{
  "crop_scale_min": 1,
  "horizontal_flip": false,
  "color_jitter": 0.2,
  "encoder_widths": [48, 96],
  "decoder_upsampling": "pixel_shuffle",
  "kl_weight": 0.001,
  "batch_size": 64,
  "epochs": 3.7
}
Rows from block 10 of the encoder, named by matrix and row number. Rows with one number belong to one attention dimension. Each number is 50 + 10 x the weight over its row's rms, rounded and kept within 0 to 99. All counts start at 0. After the name is the row's rms in percent of the matrix's.
# q: attention query (encoder.blocks.10.attn.q.weight, 96x96), inputs 0-95
# k: attention key (encoder.blocks.10.attn.k.weight, 96x96), inputs 0-95
q.50 063:42 58 61 78 41 42 44 49 46 44 42 50 47 54 48 61 39 50 44 58 49 64 34 47 49 63 63 48 41 33 51 43 48 64 48 67 51 25 52 32 45 51 44 49 40 61 63 64 54 46 38 35 62 53 54 50 53 53 41 53 54 49 42 52 55 55 53 46 71 55 71 36 43 45 43 65 42 52 50 56 60 50 26 67 47 53 52 40 36 42 51 50 70 61 46 68
q.51 076:61 40 41 42 57 56 42 63 50 63 64 55 58 36 44 55 45 56 58 55 66 57 52 51 68 55 59 67 50 50 54 43 73 38 53 49 55 62 38 61 56 44 49 56 57 59 26 32 55 33 62 45 38 41 57 30 43 45 47 42 42 68 47 49 47 46 53 54 33 60 37 68 53 61 59 50 42 32 40 64 42 41 67 41 63 55 59 43 56 59 54 55 39 47 56 52
q.52 064:52 52 50 35 40 63 59 54 40 44 49 66 48 47 55 46 46 50 61 64 56 42 61 51 36 42 33 49 62 39 56 58 42 57 51 50 42 66 51 58 66 48 34 58 41 56 63 42 56 71 63 32 50 43 45 50 30 52 38 46 52 43 61 64 44 35 34 62 52 44 48 49 61 49 67 67 44 49 50 54 59 52 34 46 53 69 36 65 44 45 41 40 49 37 55 26
q.53 052:58 44 51 50 50 49 47 45 54 68 57 44 49 45 52 56 56 58 38 46 51 52 50 57 37 62 51 43 38 41 59 53 61 43 33 21 54 28 35 42 44 42 55 51 48 32 53 44 56 43 51 49 67 39 64 69 42 40 60 53 50 46 25 48 60 57 53 61 59 56 46 35 54 63 47 50 43 56 69 41 46 37 75 42 31 47 55 58 40 50 62 57 62 69 45 55
q.54 063:46 39 43 39 62 54 58 51 40 75 46 54 65 48 61 49 59 41 73 66 53 53 36 40 53 49 61 59 63 29 54 43 56 46 48 39 55 64 34 32 38 44 40 43 41 53 55 36 60 55 71 44 42 57 45 46 54 46 52 58 46 57 32 47 41 40 36 53 53 62 29 68 48 55 50 74 47 48 53 48 38 42 51 39 53 52 48 66 45 55 51 45 46 41 35 53
q.55 078:65 51 41 59 42 54 43 49 47 28 52 50 42 58 46 41 49 52 40 38 54 52 46 52 58 44 44 57 49 56 56 45 44 70 50 62 40 68 78 62 60 48 65 58 54 52 40 61 42 51 61 40 40 52 49 32 41 56 46 49 36 68 65 43 41 56 54 45 27 38 52 47 47 68 53 48 59 30 46 74 44 61 33 51 59 55 70 45 41 40 62 47 44 51 55 49
q.56 073:55 39 54 36 72 68 70 40 46 71 41 43 54 39 63 49 59 46 60 59 52 60 70 36 42 42 40 47 56 48 46 71 48 36 47 35 55 47 48 51 47 55 47 54 38 54 73 34 53 48 62 54 43 48 49 57 39 52 63 46 44 42 46 53 59 39 48 60 52 38 46 38 64 40 37 53 33 62 56 39 50 60 65 56 52 49 47 64 57 49 36 61 62 50 50 30
q.57 068:49 51 63 59 47 36 45 49 51 35 49 49 35 59 63 47 52 55 43 41 50 37 35 62 43 66 56 44 44 64 41 58 38 47 53 68 41 59 81 60 39 67 59 55 52 56 40 48 40 66 52 47 52 65 44 35 57 55 35 49 52 34 47 47 46 57 65 30 52 43 68 54 46 43 55 46 57 41 32 61 51 46 22 58 51 42 50 41 51 56 40 50 43 54 56 61
q.58 073:44 52 50 59 34 54 34 57 56 36 46 51 50 48 45 48 42 51 42 37 56 37 43 74 60 75 63 54 29 36 60 27 56 73 34 61 40 42 44 51 34 56 46 47 45 65 56 46 54 43 37 39 47 50 53 44 37 44 42 54 69 57 56 47 67 58 58 55 45 57 62 49 47 55 59 62 53 54 56 65 49 43 35 41 61 55 59 28 44 45 47 52 57 51 47 47
q.59 060:52 35 35 67 55 64 47 60 38 58 74 56 67 57 63 52 62 39 56 42 49 63 54 50 48 62 42 56 57 49 53 60 41 17 42 44 61 70 44 45 51 51 43 37 52 61 56 59 42 65 56 47 32 36 40 49 39 50 43 52 53 53 41 43 37 38 58 60 59 52 44 73 59 52 46 57 43 34 51 48 42 50 39 47 42 44 32 52 56 39 62 42 49 51 53 40
q.60 060:42 55 50 47 28 40 36 47 56 29 41 67 42 58 53 42 47 52 47 52 68 36 46 63 47 58 58 58 56 38 53 42 48 78 43 61 42 43 58 72 51 67 59 51 44 36 52 29 58 49 51 38 55 44 65 34 60 53 51 53 44 43 56 57 61 48 41 37 37 59 59 29 50 56 61 57 51 54 27 61 41 54 47 58 45 50 53 39 38 56 53 52 43 48 63 61
q.61 063:76 60 61 66 35 36 40 55 54 50 57 65 38 51 38 68 39 52 24 34 37 42 48 48 65 55 55 56 57 44 58 59 54 57 50 73 53 35 57 44 52 34 56 54 51 50 39 73 46 52 28 60 52 59 57 48 52 40 51 43 55 53 53 31 49 56 49 58 53 37 54 53 57 57 37 42 54 44 47 57 50 50 42 56 46 49 52 35 35 40 69 42 46 50 53 62
q.62 066:41 45 52 68 63 53 59 53 41 65 54 50 61 43 66 61 50 48 48 55 40 58 47 54 50 55 55 29 45 51 48 48 42 43 54 31 48 54 33 32 57 54 34 57 61 73 60 65 38 57 56 51 46 32 46 61 43 47 39 45 76 45 49 44 54 42 55 63 78 44 59 55 66 37 54 48 45 47 52 37 68 52 45 49 38 51 30 47 44 46 41 41 59 53 41 49
q.63 051:53 51 52 44 38 53 53 58 49 29 38 51 49 61 47 42 54 48 54 53 58 31 47 46 57 64 44 44 51 32 50 41 60 42 57 52 45 55 60 75 39 64 44 72 47 55 47 38 47 60 46 40 42 65 45 44 37 42 44 38 55 30 49 56 54 60 52 53 28 53 56 52 43 60 69 44 59 34 46 64 33 45 33 64 45 61 50 52 61 57 31 72 41 46 55 57
q.64 124:63 52 57 43 34 47 59 61 48 51 59 61 47 54 30 58 51 57 64 41 35 39 47 59 40 50 47 70 57 39 55 58 54 56 33 57 36 46 33 75 47 62 52 57 34 37 31 44 40 46 53 36 56 49 53 63 36 42 48 62 31 43 35 53 54 48 56 52 45 60 47 59 39 45 62 46 51 70 48 54 36 66 43 43 40 52 63 61 57 45 53 64 42 65 45 49
q.65 093:47 44 45 56 47 54 42 57 53 57 33 43 55 40 38 47 42 68 68 60 44 52 50 44 49 59 41 63 53 71 48 34 69 58 62 39 46 43 41 61 59 46 41 37 57 45 44 46 46 33 44 47 46 44 54 44 39 53 61 51 44 46 54 52 50 56 53 49 40 38 43 48 37 56 68 33 38 52 55 52 41 65 76 57 70 63 79 41 33 57 65 53 57 49 42 53
q.66 123:47 46 44 47 65 51 61 51 59 38 43 23 36 52 57 34 60 38 53 47 52 60 42 25 63 55 33 39 42 44 49 51 41 36 48 47 53 68 33 45 50 56 42 41 55 52 49 47 31 62 49 59 68 42 70 57 54 63 43 54 67 38 53 41 42 74 54 49 40 60 54 43 51 49 43 52 48 46 65 35 50 46 59 38 44 46 43 37 62 62 39 56 62 46 59 47
q.67 104:41 40 47 53 62 49 44 46 52 49 52 48 53 53 53 42 65 44 41 64 59 68 44 40 51 58 53 35 43 48 51 33 39 42 64 57 63 56 50 34 54 30 41 39 54 66 59 56 58 48 35 54 46 47 54 41 64 59 52 41 60 44 63 44 52 68 44 57 44 42 38 50 50 51 32 69 45 41 51 39 64 32 55 61 54 33 37 26 46 49 48 61 59 52 52 76
q.68 108:72 40 42 52 44 58 46 57 51 72 57 57 52 54 48 56 54 54 60 38 34 39 51 55 40 50 72 60 50 42 44 48 58 49 41 63 47 56 42 68 35 59 44 61 43 50 43 27 48 38 62 24 46 51 50 54 42 37 43 47 29 67 35 42 44 42 36 59 36 56 44 64 55 50 64 66 58 55 38 52 46 55 42 40 45 49 40 66 56 42 48 49 45 61 57 45
q.69 115:32 50 61 38 53 46 34 39 44 55 63 49 63 53 59 56 55 45 30 52 49 58 43 57 48 45 53 40 53 59 58 46 50 52 55 47 51 67 61 36 65 36 74 44 57 57 31 73 43 50 43 52 45 45 42 56 70 73 46 68 50 38 49 42 52 48 62 37 47 38 61 51 59 53 32 38 37 45 41 39 58 60 40 62 59 30 59 52 52 51 51 57 52 43 42 59
q.70 111:74 57 43 48 50 53 51 73 44 49 47 55 59 54 30 59 72 47 54 46 43 37 35 57 56 56 54 54 60 37 46 51 41 50 35 49 51 37 32 55 42 48 47 42 67 43 67 31 54 51 51 40 48 38 36 52 44 31 48 56 41 49 54 50 47 59 54 62 34 49 50 58 53 52 62 55 63 55 51 45 56 50 47 55 32 59 64 64 78 48 42 61 37 62 67 53
q.71 105:66 69 49 51 46 45 70 55 63 58 63 56 47 52 55 44 33 50 50 34 44 41 53 62 59 46 61 49 45 35 56 48 41 43 37 52 46 57 49 60 46 62 49 76 45 44 49 33 33 48 78 33 45 64 56 66 36 43 46 53 50 58 41 45 45 59 53 49 54 61 56 45 66 44 39 48 56 52 44 48 51 55 41 24 42 59 42 36 60 41 47 55 59 68 46 44
q.72 090:58 48 40 53 45 43 65 39 45 43 52 33 42 59 44 59 51 46 51 50 47 37 49 43 44 54 47 60 43 39 47 75 40 55 41 43 37 51 49 56 51 50 66 36 31 43 48 49 48 67 61 42 62 53 69 52 52 34 46 76 47 48 34 47 49 61 84 62 53 59 54 47 45 50 41 45 38 54 56 32 36 50 51 38 37 51 55 60 64 47 56 44 59 51 53 31
q.73 128:45 53 50 57 59 34 50 31 49 40 35 36 53 54 60 52 58 38 46 53 50 61 50 36 64 44 42 48 49 61 44 44 39 56 63 44 52 70 56 29 67 36 60 26 53 50 54 73 48 54 38 61 44 41 66 47 56 57 51 54 62 52 55 49 52 59 63 50 55 52 55 42 38 56 26 33 36 40 55 44 49 59 59 49 63 33 57 29 37 50 46 45 61 44 46 54
q.74 106:75 62 43 57 44 37 58 59 58 46 50 54 58 47 34 60 59 55 50 33 37 50 59 53 54 43 62 55 53 52 48 43 42 51 38 53 47 39 34 64 37 46 45 59 53 57 48 27 45 53 65 36 38 65 27 65 42 35 57 51 46 49 47 32 48 39 48 52 52 62 47 62 59 41 52 50 73 61 43 67 51 47 41 37 39 52 54 58 75 40 47 55 48 67 48 53
q.75 090:39 70 49 75 47 54 52 47 55 50 57 61 62 42 55 59 44 55 51 46 43 50 51 58 42 49 62 53 34 59 45 60 52 64 53 44 52 35 69 59 49 52 51 57 37 55 44 61 43 46 58 63 25 67 43 45 43 62 47 51 54 68 48 53 55 30 54 55 77 55 55 46 60 51 43 37 53 40 28 60 47 62 25 39 50 55 48 57 41 41 61 39 50 41 41 40
q.76 127:53 59 54 38 49 49 54 55 45 54 71 55 44 65 52 60 55 52 40 34 54 43 51 55 41 34 56 54 49 30 59 67 52 42 31 68 44 43 53 50 45 47 53 68 33 51 43 50 37 50 68 34 59 71 46 51 49 55 46 65 39 44 39 51 50 55 67 73 44 45 48 46 44 42 42 61 60 63 51 48 62 53 37 33 37 47 35 61 65 54 56 54 44 54 66 38
q.77 150:57 34 40 57 47 65 55 46 58 41 45 31 50 44 43 53 59 40 65 45 56 48 39 44 43 68 48 54 41 28 53 73 50 44 41 48 48 51 30 59 34 58 38 45 54 44 64 38 48 52 49 48 74 47 75 49 42 37 62 45 48 56 48 60 47 52 60 55 34 66 47 55 45 47 60 64 56 47 54 28 44 39 64 59 32 54 53 55 63 61 56 52 51 58 59 42
q.78 113:68 47 51 44 41 64 45 60 44 47 52 46 66 40 34 66 58 50 69 53 37 46 40 58 36 58 47 69 53 55 53 50 46 55 34 41 39 36 41 53 42 35 43 46 46 41 51 55 68 47 38 45 47 47 42 41 56 43 53 48 37 40 48 54 51 62 52 46 32 50 44 60 34 43 59 59 63 63 46 31 53 41 58 64 55 49 70 70 78 56 60 62 48 46 51 52
q.79 082:56 56 50 50 44 43 49 51 44 50 36 29 46 42 43 54 55 64 57 47 39 44 44 44 59 66 40 57 59 57 51 47 45 58 45 52 48 37 46 61 54 44 57 45 50 28 52 35 41 61 34 50 80 42 84 56 58 37 57 51 44 46 53 52 45 63 58 42 48 51 38 45 31 50 47 42 23 62 50 43 41 67 47 49 45 56 72 55 63 52 39 52 56 61 44 50
q.80 111:69 44 46 34 52 56 45 64 54 55 48 64 52 58 29 42 62 34 54 48 44 53 39 55 50 48 59 51 70 42 48 39 35 42 42 64 49 43 31 47 38 40 41 46 62 46 57 41 60 39 48 39 53 48 25 40 50 37 50 45 48 37 69 49 46 58 41 52 24 52 46 64 49 51 62 66 60 61 49 47 59 42 41 59 40 49 46 53 59 62 41 61 42 47 56 75
q.81 111:33 51 47 61 43 33 48 35 61 48 47 59 47 41 47 52 38 61 47 55 53 47 67 50 46 49 53 46 36 55 51 57 59 55 61 51 63 51 66 68 59 65 54 51 52 44 51 42 36 54 41 54 47 61 50 59 43 57 53 67 47 66 34 52 47 27 52 38 63 44 72 41 76 51 42 41 33 48 40 61 43 55 50 57 57 47 57 65 27 37 49 30 52 57 40 48
q.82 083:28 56 61 70 56 55 40 39 43 45 44 42 62 34 55 53 46 42 46 68 57 64 53 40 56 57 46 38 43 77 44 39 50 60 58 30 67 44 56 42 65 45 53 43 59 56 49 71 62 55 43 64 33 52 45 43 47 58 46 49 64 43 54 48 45 45 44 42 58 36 54 50 47 58 54 34 47 35 54 58 42 53 49 55 72 51 68 50 33 39 53 44 53 38 41 52
q.83 088:50 55 52 62 57 64 39 48 50 54 49 54 59 45 53 42 46 50 58 61 56 51 52 42 49 57 39 46 57 79 38 45 44 43 67 31 43 59 58 33 67 39 63 27 69 43 52 60 59 53 42 75 41 50 49 38 54 35 58 37 68 54 54 50 50 69 49 50 59 47 39 44 41 53 49 30 55 35 56 37 49 53 66 54 56 61 53 41 51 51 53 45 49 29 46 43
q.84 110:52 36 54 37 48 57 45 74 46 63 65 57 46 52 41 50 42 53 62 60 50 49 53 43 33 46 67 48 49 48 50 54 64 43 37 44 48 41 48 44 25 62 44 52 52 53 56 55 59 42 53 44 50 50 29 43 39 40 35 42 44 58 54 42 58 46 29 55 37 44 34 58 43 44 69 54 73 56 49 59 51 44 46 55 28 59 42 71 51 45 61 50 27 46 61 55
q.85 126:63 31 62 59 43 57 46 63 58 58 50 54 53 46 53 38 47 47 50 55 53 52 40 48 58 45 59 32 53 33 60 38 45 45 52 53 67 55 31 40 45 56 27 52 68 57 66 36 68 42 52 47 49 31 43 32 46 44 54 33 65 68 48 50 53 51 37 63 38 53 64 58 47 45 60 68 54 46 56 42 62 45 58 61 32 48 48 38 47 50 46 46 40 37 58 63
k.50 080:44 44 50 63 44 49 48 49 53 49 62 55 39 38 57 48 41 43 52 58 58 53 50 57 67 52 56 52 47 40 72 53 29 53 40 68 62 46 47 58 40 57 42 37 45 33 60 63 48 40 58 30 38 47 64 32 32 55 57 50 65 47 44 47 56 63 46 54 50 63 31 58 38 66 40 53 44 31 55 44 54 60 48 50 51 45 54 42 28 43 73 46 62 55 40 67
k.51 084:43 44 52 43 55 45 38 52 56 59 41 41 46 50 36 50 58 58 58 48 59 39 41 41 61 52 64 35 49 64 31 46 80 66 68 35 52 47 48 48 49 43 64 50 61 68 38 40 58 47 52 68 39 61 47 61 69 47 49 31 43 50 52 50 54 42 57 41 44 57 56 63 62 52 52 56 43 50 34 57 46 28 70 58 60 40 64 56 58 51 45 58 36 53 59 51
k.52 076:41 37 58 29 68 63 30 46 45 66 53 43 34 48 57 55 59 43 59 61 60 38 75 39 58 42 53 59 42 62 43 44 56 45 61 41 48 46 49 46 63 48 46 45 36 57 66 54 28 50 59 43 47 38 56 59 53 49 59 53 50 62 63 41 44 46 47 68 37 64 47 39 44 68 59 59 44 46 47 49 51 49 42 53 44 36 30 44 33 53 59 57 46 39 65 41
k.53 072:72 72 55 60 39 37 64 59 54 38 45 59 62 50 38 49 48 41 48 45 49 46 39 54 42 47 42 47 66 36 60 47 53 49 46 37 56 58 51 39 46 46 59 56 60 43 46 67 55 60 35 39 54 33 41 57 45 47 27 55 63 32 39 49 50 46 55 54 53 61 52 52 54 42 57 35 44 37 57 51 55 40 56 37 59 85 69 59 61 45 51 42 54 53 38 45
k.54 074:59 63 57 45 63 56 46 61 51 69 48 43 57 52 52 72 54 34 56 46 42 52 50 54 45 50 57 54 64 29 25 53 62 52 57 30 61 66 52 35 39 46 59 49 48 55 59 54 54 57 52 63 43 30 47 62 56 41 43 45 62 50 48 51 42 39 48 55 41 36 44 67 49 54 49 66 46 66 40 52 36 36 33 48 70 37 58 40 49 46 59 47 60 44 49 30
k.55 084:41 37 47 60 59 41 49 29 49 54 39 46 45 44 53 33 40 68 37 45 65 38 39 36 61 50 58 41 33 71 49 42 40 59 60 65 47 55 69 40 45 42 45 47 57 49 51 59 55 51 60 51 42 69 44 36 58 70 59 40 53 46 59 50 51 46 52 31 57 50 54 56 46 47 46 52 51 33 52 49 56 48 52 60 45 39 41 49 38 54 23 55 25 55 62 54
k.56 084:71 60 60 49 64 57 47 64 50 44 50 60 55 60 44 58 54 43 51 42 44 37 76 43 26 47 47 46 74 56 45 54 37 27 54 35 58 44 46 60 59 52 46 47 47 55 32 48 50 55 50 36 43 42 44 63 58 41 43 45 53 50 50 36 56 37 54 53 46 52 60 49 47 37 45 56 46 61 37 56 46 59 45 36 53 76 43 66 63 44 51 65 61 52 39 32
k.57 081:36 26 49 47 50 47 41 29 49 60 49 39 44 59 60 45 42 47 45 59 57 41 51 65 44 51 49 39 26 60 54 50 32 52 56 62 38 51 56 61 53 50 52 46 42 43 62 49 63 41 70 50 57 62 53 47 34 56 68 45 38 52 42 63 51 61 40 34 51 53 52 52 37 56 45 57 44 44 51 50 54 65 49 75 38 23 39 51 43 46 48 51 47 64 61 66
k.58 089:36 41 47 51 48 42 59 45 58 53 52 57 33 33 54 31 54 57 52 57 70 55 52 54 73 54 57 51 36 50 75 35 51 66 48 72 46 43 60 64 33 51 39 31 47 37 66 61 47 38 45 49 53 61 54 46 47 59 54 40 56 48 60 51 44 52 36 56 35 62 56 45 54 59 41 57 57 35 52 56 61 46 63 56 49 53 60 38 30 50 54 42 32 48 56 59
k.59 078:60 55 58 49 71 52 58 62 39 57 39 33 57 60 45 58 46 41 44 57 33 56 42 42 48 41 52 56 50 67 39 55 76 31 56 39 48 47 31 38 60 40 64 52 40 68 46 51 48 58 49 56 73 30 53 48 55 50 55 44 49 49 56 39 41 53 34 33 64 35 44 62 63 41 52 58 41 59 56 48 47 52 35 42 61 33 47 47 66 51 48 60 58 54 45 47
k.60 066:40 32 41 38 44 56 23 42 48 46 47 40 48 40 42 42 46 38 69 66 63 48 41 54 53 63 45 45 38 41 46 50 36 68 53 52 46 62 52 68 43 67 61 51 54 49 62 59 35 53 42 35 47 52 56 45 58 43 48 47 36 63 60 68 61 49 44 47 33 70 58 49 42 73 54 58 48 51 54 53 49 30 58 60 42 47 51 51 37 43 62 44 38 51 50 63
k.61 074:44 49 48 68 50 42 54 61 61 40 42 60 44 28 53 46 36 73 41 55 47 38 44 46 67 50 52 44 55 53 74 44 57 58 45 81 58 42 51 40 39 40 36 54 55 40 58 53 39 45 46 60 61 57 66 50 46 69 57 44 65 36 45 52 42 59 51 47 66 47 43 47 46 54 38 44 45 39 53 43 62 56 66 60 50 34 59 39 32 53 49 38 48 60 55 56
k.62 064:62 45 70 50 43 54 55 55 36 58 57 53 47 71 59 55 52 54 54 62 39 52 73 55 53 35 43 54 55 51 54 45 57 38 48 50 49 43 35 40 64 29 46 54 35 56 54 59 41 49 53 34 56 34 65 63 48 56 54 52 65 34 60 35 51 59 37 60 47 46 38 55 57 44 57 54 47 57 49 49 57 72 40 40 55 43 39 37 46 48 66 50 67 47 23 58
k.63 059:36 38 41 58 49 55 48 34 46 43 49 36 55 62 67 47 62 53 55 57 69 39 56 62 52 62 45 43 30 48 65 59 52 54 43 54 38 40 53 55 33 52 36 36 58 48 82 36 46 54 46 64 40 62 51 39 42 44 70 42 54 56 56 42 47 63 57 42 47 56 48 59 65 63 38 55 63 49 51 55 51 41 53 61 49 30 43 46 36 47 50 53 41 54 70 62
k.64 115:58 56 48 46 54 55 51 51 57 59 47 62 40 32 39 37 72 44 45 44 57 58 44 52 43 45 58 61 39 63 47 68 49 70 35 50 52 34 49 60 41 50 57 41 48 53 59 65 48 51 45 49 67 45 65 39 50 42 70 58 41 53 33 51 55 58 48 51 33 64 50 41 67 54 49 60 58 57 51 66 63 42 75 55 48 33 53 60 42 42 56 38 53 60 71 63
k.65 082:40 42 33 37 46 47 57 67 49 42 50 51 27 48 45 49 46 56 47 53 62 57 42 67 43 40 49 65 39 52 53 36 46 59 54 61 50 44 51 56 40 45 48 51 55 47 71 68 60 50 34 47 51 53 40 32 52 55 60 56 54 57 60 55 59 47 39 47 34 42 49 45 71 51 55 29 49 41 46 70 64 33 53 44 48 82 59 57 37 50 56 45 57 34 40 52
k.66 129:45 62 44 48 48 43 62 20 47 48 31 61 53 67 65 44 51 57 56 45 46 35 55 45 37 55 51 35 51 47 45 44 45 48 47 62 55 64 62 68 40 52 53 58 32 54 32 48 44 51 41 65 35 65 48 54 51 43 40 63 44 46 43 47 47 45 55 47 52 53 46 52 52 39 50 48 69 51 35 70 52 46 29 38 61 70 55 42 64 39 39 61 46 62 49 34
k.67 087:52 52 54 62 38 42 43 10 46 51 59 56 58 68 52 45 34 59 55 50 51 51 59 48 56 73 52 49 55 33 56 53 60 39 54 46 57 76 66 50 65 50 48 46 35 51 57 37 47 61 34 59 50 53 39 62 57 48 37 58 61 56 62 44 52 37 53 58 61 43 52 62 49 40 60 49 58 50 42 61 45 60 31 46 65 49 54 43 61 51 62 61 44 43 53 46
k.68 084:65 54 53 49 73 55 48 40 54 67 50 56 41 30 59 55 39 40 44 42 52 48 45 64 54 60 65 50 37 44 36 64 73 63 52 34 47 41 34 49 49 48 52 44 50 46 60 48 50 48 58 54 45 53 53 72 50 37 58 37 52 61 37 54 38 60 45 55 59 67 54 50 49 53 71 60 35 57 47 55 35 57 66 59 36 49 52 39 44 51 49 22 55 58 44 57
k.69 102:25 39 68 45 53 28 37 31 61 41 49 51 52 55 47 58 51 57 49 46 55 42 45 40 36 50 44 47 59 62 58 56 39 45 59 68 68 70 57 53 50 44 65 53 55 54 38 47 45 61 51 62 48 37 54 50 42 68 49 61 58 38 41 60 49 45 68 30 34 41 56 35 54 62 54 41 35 42 58 52 55 54 51 61 36 34 59 39 62 53 38 53 48 49 53 55
k.70 103:56 49 43 47 48 59 42 50 43 36 48 48 42 49 40 45 72 51 38 43 55 53 40 51 48 30 63 68 44 34 56 41 55 60 33 29 44 49 46 51 51 61 53 48 55 47 46 60 47 59 47 32 78 41 52 61 54 37 46 53 46 38 37 63 41 62 60 45 43 53 42 38 60 55 64 54 58 64 56 63 51 57 58 51 53 50 70 50 70 47 64 28 51 71 56 53
k.71 102:66 52 44 43 68 44 61 44 59 68 28 65 51 40 68 49 50 58 59 41 50 59 44 34 61 61 63 53 48 68 31 57 53 52 46 54 51 31 46 48 52 33 51 41 43 46 57 37 35 49 66 57 49 57 48 39 52 48 54 44 44 43 51 45 41 59 41 40 67 52 57 43 59 40 34 60 57 56 42 48 57 68 59 51 62 46 34 33 59 49 49 58 58 72 53 65
k.72 103:56 36 41 53 37 59 43 37 37 56 40 59 56 53 49 49 49 51 48 52 60 37 56 38 29 50 59 71 63 49 57 38 37 51 32 60 61 66 37 62 45 54 47 48 40 47 45 64 46 51 54 20 55 54 70 44 57 38 52 37 42 50 33 52 50 50 52 67 35 69 38 50 50 55 49 59 53 41 55 59 48 48 44 52 40 43 69 43 69 45 62 40 54 63 59 56
k.73 109:37 48 49 63 21 43 53 51 45 49 53 53 68 70 46 50 62 65 50 58 39 41 61 38 41 60 34 44 74 52 55 47 28 59 37 77 61 58 53 55 55 49 48 40 55 53 47 48 58 60 41 55 43 53 45 39 48 59 51 60 51 45 52 50 65 44 57 51 55 41 60 67 43 38 43 37 56 32 56 56 62 51 33 43 51 68 60 51 64 56 47 50 55 49 37 48
k.74 109:59 44 45 51 68 53 51 51 53 63 47 42 45 39 44 55 56 44 43 39 40 67 39 42 55 49 67 63 39 54 42 56 56 82 54 48 43 30 37 52 41 36 50 29 61 51 63 45 54 46 65 49 58 52 58 50 58 24 56 45 51 37 35 48 42 54 44 47 59 56 43 39 57 54 36 49 54 62 45 46 45 57 67 39 68 37 62 45 50 37 59 35 51 65 55 60
k.75 094:46 49 51 45 61 58 48 82 45 67 57 53 60 38 60 52 38 40 54 52 46 68 40 36 66 47 55 43 53 56 37 45 51 67 49 44 49 32 37 55 39 47 47 32 81 47 51 42 54 34 60 45 43 53 49 45 54 60 65 38 57 42 53 44 55 56 49 42 58 59 38 58 39 60 40 54 44 38 53 48 39 57 55 46 57 39 47 47 41 61 60 59 62 45 34 71
k.76 106:57 62 70 45 63 50 49 31 65 51 40 53 32 38 48 46 43 53 58 43 69 38 51 37 48 60 63 58 37 55 45 55 50 44 53 62 55 34 58 51 63 56 53 48 49 54 41 54 31 57 58 46 50 63 56 53 51 41 60 55 55 51 37 52 32 58 51 55 45 64 31 32 53 55 53 58 59 61 48 47 41 60 66 39 38 22 45 39 59 48 55 53 49 71 69 46
k.77 135:52 49 46 40 35 64 41 38 37 37 51 39 49 50 50 49 55 43 51 53 55 42 54 57 33 57 51 61 49 34 38 52 55 37 41 45 47 74 41 72 41 64 45 65 30 49 50 59 47 60 49 46 42 57 58 62 49 34 39 47 47 64 52 58 47 48 39 65 39 55 45 51 64 53 72 51 58 57 45 71 45 30 40 43 44 72 54 53 55 48 71 37 51 39 49 40
k.78 127:61 42 56 40 39 61 45 45 44 43 69 42 53 52 34 55 70 43 50 39 55 53 43 63 47 48 58 79 48 35 55 38 52 48 42 32 63 83 48 51 46 65 67 55 57 55 48 56 56 63 34 57 58 40 47 51 43 38 53 53 54 56 38 52 49 47 53 56 39 53 39 46 58 65 67 51 60 52 60 56 55 47 55 56 51 45 68 56 55 42 72 36 56 40 52 40
k.79 090:48 49 36 48 31 60 39 42 46 53 50 55 40 64 31 46 66 45 34 50 59 34 60 64 36 35 42 65 56 40 52 56 35 59 31 55 54 47 48 67 49 60 56 59 50 40 52 65 58 59 30 29 53 50 42 44 40 50 44 60 40 53 34 50 57 49 41 75 42 50 37 47 49 44 37 52 55 46 51 43 76 51 48 42 46 57 56 47 55 51 59 45 61 44 66 52
k.80 092:68 55 63 60 54 40 56 20 47 24 58 50 46 44 40 45 57 50 40 29 38 56 50 56 51 44 58 46 36 40 57 63 62 64 51 36 53 54 56 42 55 46 57 54 49 59 43 47 42 59 45 60 74 41 42 59 48 33 54 55 55 52 46 45 33 64 53 42 54 43 42 44 59 43 64 42 66 66 41 66 56 67 50 45 45 41 55 53 54 44 53 34 40 65 52 35
k.81 118:38 29 49 52 62 48 47 73 47 66 40 56 52 40 48 47 34 54 53 62 51 55 47 19 67 43 49 36 45 77 51 56 55 46 50 73 41 35 48 58 40 46 45 42 55 56 55 54 41 44 60 39 39 63 57 36 59 60 51 36 44 48 48 46 60 51 50 44 49 51 51 52 49 50 37 57 33 51 49 52 56 45 51 49 41 50 40 60 41 49 36 55 68 49 48 79
k.82 079:42 41 38 47 53 42 60 74 37 52 64 43 53 48 53 70 44 48 48 62 48 69 41 60 59 49 37 27 54 45 64 32 61 55 59 49 49 63 48 41 47 43 55 47 69 54 51 55 58 48 49 51 35 58 48 38 64 72 52 47 59 40 71 48 69 44 56 35 56 43 55 65 50 45 39 41 40 37 56 41 47 51 40 51 63 65 50 53 47 58 51 58 53 34 33 54
k.83 084:50 38 52 38 28 55 57 68 43 45 66 52 67 58 55 57 57 53 46 55 51 58 55 68 44 38 34 45 62 24 53 34 37 53 32 45 57 62 45 52 57 44 58 49 66 54 39 50 65 47 44 56 47 48 44 55 45 65 48 33 61 38 64 48 64 37 52 42 50 41 43 71 41 46 56 46 47 41 54 45 48 52 44 37 58 72 56 52 42 56 50 57 56 32 30 44
k.84 098:59 53 49 42 59 51 50 56 45 39 51 51 33 16 40 54 41 42 56 50 66 50 50 57 58 39 58 57 31 46 34 45 70 53 54 27 51 52 47 29 55 47 50 50 61 51 43 58 45 52 50 48 61 47 59 71 54 54 55 35 52 57 41 51 50 43 48 43 47 68 37 47 54 52 63 54 38 62 60 49 32 46 53 50 48 29 56 56 30 47 54 35 34 37 35 44
k.85 096:54 55 64 56 41 48 50 46 54 44 64 50 38 40 52 57 43 66 51 49 46 45 56 62 69 45 50 44 48 39 41 58 58 34 49 16 47 58 44 48 56 50 37 64 39 50 53 39 45 48 55 59 64 33 47 64 57 49 42 57 62 62 46 49 54 52 55 53 67 40 58 54 55 40 67 39 47 61 34 42 38 56 51 60 47 63 40 31 41 54 56 16 40 44 49 46